Rows from block 2 of a small multi-label image tagger, named by matrix and row number. Rows with one number belong to one channel. Each number is 500 + 40 x the weight over its row's rms, rounded and kept within 0 to 999. All counts start at 0. Numbers have three digits each.
After each channel's rows are labels from the 100 images, of 14976, where the channel reaches its highest value: "peak on" is the class under the peak. Only what is clearly more common there than usual is listed. The data: drawn branching plants. In brackets: how many of the 100, against the usual share in percent.
# convs0: expand pointwise conv (model.blocks.2.convs.0.weight, 320x80x1x1), inputs 0-79
# convs1: depthwise 3x3 conv (model.blocks.2.convs.1.weight, 320x1x3x3), a 3x3 kernel
# convs2: project pointwise conv (model.blocks.2.convs.2.weight, 80x320x1x1, transposed), outputs 0-79

convs0.274:458505499525444426518559490518509463528510481390509492481436485462511556470495447492538452479531463487448477569520494541507497568449510545474484582491523495495472533473510511507447433473556513379531470582564485528510527453521474476465477468
convs1.274:490566519499564431497495526
convs2.274:470457507532475474457462535599503565482480487488496528461498436496507512532544486495480560521576541468486499498481571541525502458434543537506468474538485498522487479453459451550520465415485476478569394484469429451569531542497544479549468544
peak on: foliage (28 vs 7.8)

convs0.215:458456540508494486528556592523464611438455531488496536479508537532501539535457473524494507527493484536487471423555509467513511481425576531519483499525487538494446517553497474443457588481428501453496455547486491504532467426463539458499526567
convs1.215:442447473509537544455477461
convs2.215:484485523559406495422504523561443486500521446496502527517511533477585489510488557497595528422506509473480465464461534484562541404493528465473513529492479514518494465468494520487511459536455516588517472487493401523475572557518524479468525544
peak on: foliage (35 vs 7.8)

convs0.200:428451455478522515478483534509487528403478499542455482475513602568473487501501546486489550545477496519517532460507465427506469534592517480511480455548536506496498489530516449503497466475478531526521487491503555459468458531328494489523512532
convs1.200:544530506465523431464533449
convs2.200:430526543492562515525457556491455590542458501493487503550559465450535505495443451529512472495494529479564469566448494465492542527487501561490463486426489495533518486516511453478521567523446514532423536467507543483567434451424578489483471531
peak on: foliage (71 vs 7.8)

convs0.156:550486536508566555462415477528490519495500474550536520496526511457505494439482539518469527501504503503488515491484416449450508517503466435479614391447481490521574451549472532544502545459467527536472571489507519472454483445452498476498416511
convs1.156:474427464458492499429514503
convs2.156:504490531546475498458545493566489556490494434487491522375519467433536461540481487525440539487499517476492541450440541488532548418454571458537509536539537508549480500488422526547527466423477506492565507448442492498521526544566514504464503515
peak on: wood (56 vs 6.4)

convs0.66:486566480528516539474537513484478556506534454450524462470615501479465506470489495477512553430542508497550540446527505418566467460510468500479441517432519526549467474558474535476499455443493524484430529529586557546531481478477570520472539541
convs1.66:433501533478497453532473434
convs2.66:525436522546562535509494534522450490522496442526506509454435380441455513498551508568490568520558444432517559483483489469501471511497433536535508458531504489448512554494485498578556457517439532490510522454509506451494440490501428533516546525
peak on: wood (50 vs 6.4)

convs0.302:495464541512512615510482524474457518410464462526518499455532528484473509456454461529529511477532446503518449521496450465547588500497538472459526475559465454451520512506454508510585536471513579509407493471520520471518428448533547476431479532
convs1.302:460493492441416459488497513
convs2.302:443437513503495468464531492538491522437508460505542530557486438489423450560602552544483522501518508482483505456525522544489450474457475568527486473549449483539463449420491494529479509513455440540552507557540492584509476552450530475565485468
peak on: foliage (31 vs 7.8)

convs0.291:445578474457568539549504530475464465453445418523491503494524558481496498556457483549530485457579524471548546521440533495476526472544480524469471510566457533521464452517481479486433537493514566536457529530554512513451440495472505393478515452
convs1.291:418443444499483486520517493
convs2.291:478465542522519531516530470548472522512485499470523510539514389462434443536605557503506560495514534484555547463451513573457442451480471480531472409548486490548449464483445501508506509520456505509566487528486517540558487479460448451557466480
peak on: wood (49 vs 6.4)

convs0.16:548518549508423501466479479509507460528523506485417521439493453486545587429500479453555431515482527499491467569481493488500544444495542496461518559433525493500557487485490529514506397494526529412509487483476481457520603487544424506499471496
convs1.16:520453454514473438497449451
convs2.16:494634517496476461508449489478521526551558524412461491469542482460469477560480445510509486472519460457564519555466477486542511494513524512456511511425581559524509480579477536548488468503500559477470488403503475439497486464545456530522474516
peak on: foliage (47 vs 7.8); wood (33 vs 6.4)

convs0.294:522510491457492572425442495545536533627537474505571465474500488453495445519448487533465501452529477479479463504493514539508606519489514407529530467459527488463526529470505476458561476465528548497476514451485469554523545486553458537436455501
convs1.294:480517551470477404500513516
convs2.294:480471441486522523484583487537490512482491462465577521530484421456525469495540573583507504516501578508534536438435589580556463477494469464538417533549467497499397475454522453473486506473525507506539506484503472515505497556507482488461526499
peak on: wood (26 vs 6.4)

convs0.69:432561510454517533559542529482461534458482481495559520494544536440540458531470532531462475515434551533521599527432541486428510427482515505550462502562485538519509498481479488504441536455427489552499546483476552496457489465523514455537592482
convs1.69:531454536532485556568471511
convs2.69:466545493458544466535490511534416473481460475523532576580525432465530490515563522497569526420523532485525474574498518519471473467467450539469526467497412534518488437471565517497522570493446464567489533485575467489488463499478484486563527465
peak on: foliage (64 vs 7.8); wood (25 vs 6.4)

convs0.164:481482473490502532506532559557469580496497487534510516488492519535521470539526522524432506536516488529506548485501534565503548460513486474541492449658433526550531478476424491460505572457552530596480453495464437527482465519498485437502471490
convs1.164:503493477438469412513519528
convs2.164:460511517448479463489472591579492504471488484516458538558463571524511477566506562466496560468527489503478492487506586486514478467508472458496493496462489596531504483491468483502532449482489410481545490529541460436475484498463424460527620459
peak on: foliage (31 vs 7.8)

convs0.90:517481538568459491507520504515502537450495514500530559475509528479522459590484513513474447624502475440518479560511499520495508475497552526520484514573492519511508509501420423530461506466574500486578482425423499488458504472466556423504436545
convs1.90:485511445468489438464458446
convs2.90:414549515497533483484474547534533489506451515490446461449549528448561536536420443462499510437463504475453472522541478469474589529477567492492522531479477562513583506562506504533526470482541434445557526501517513432533508485509558456454541539
peak on: wood (54 vs 6.4)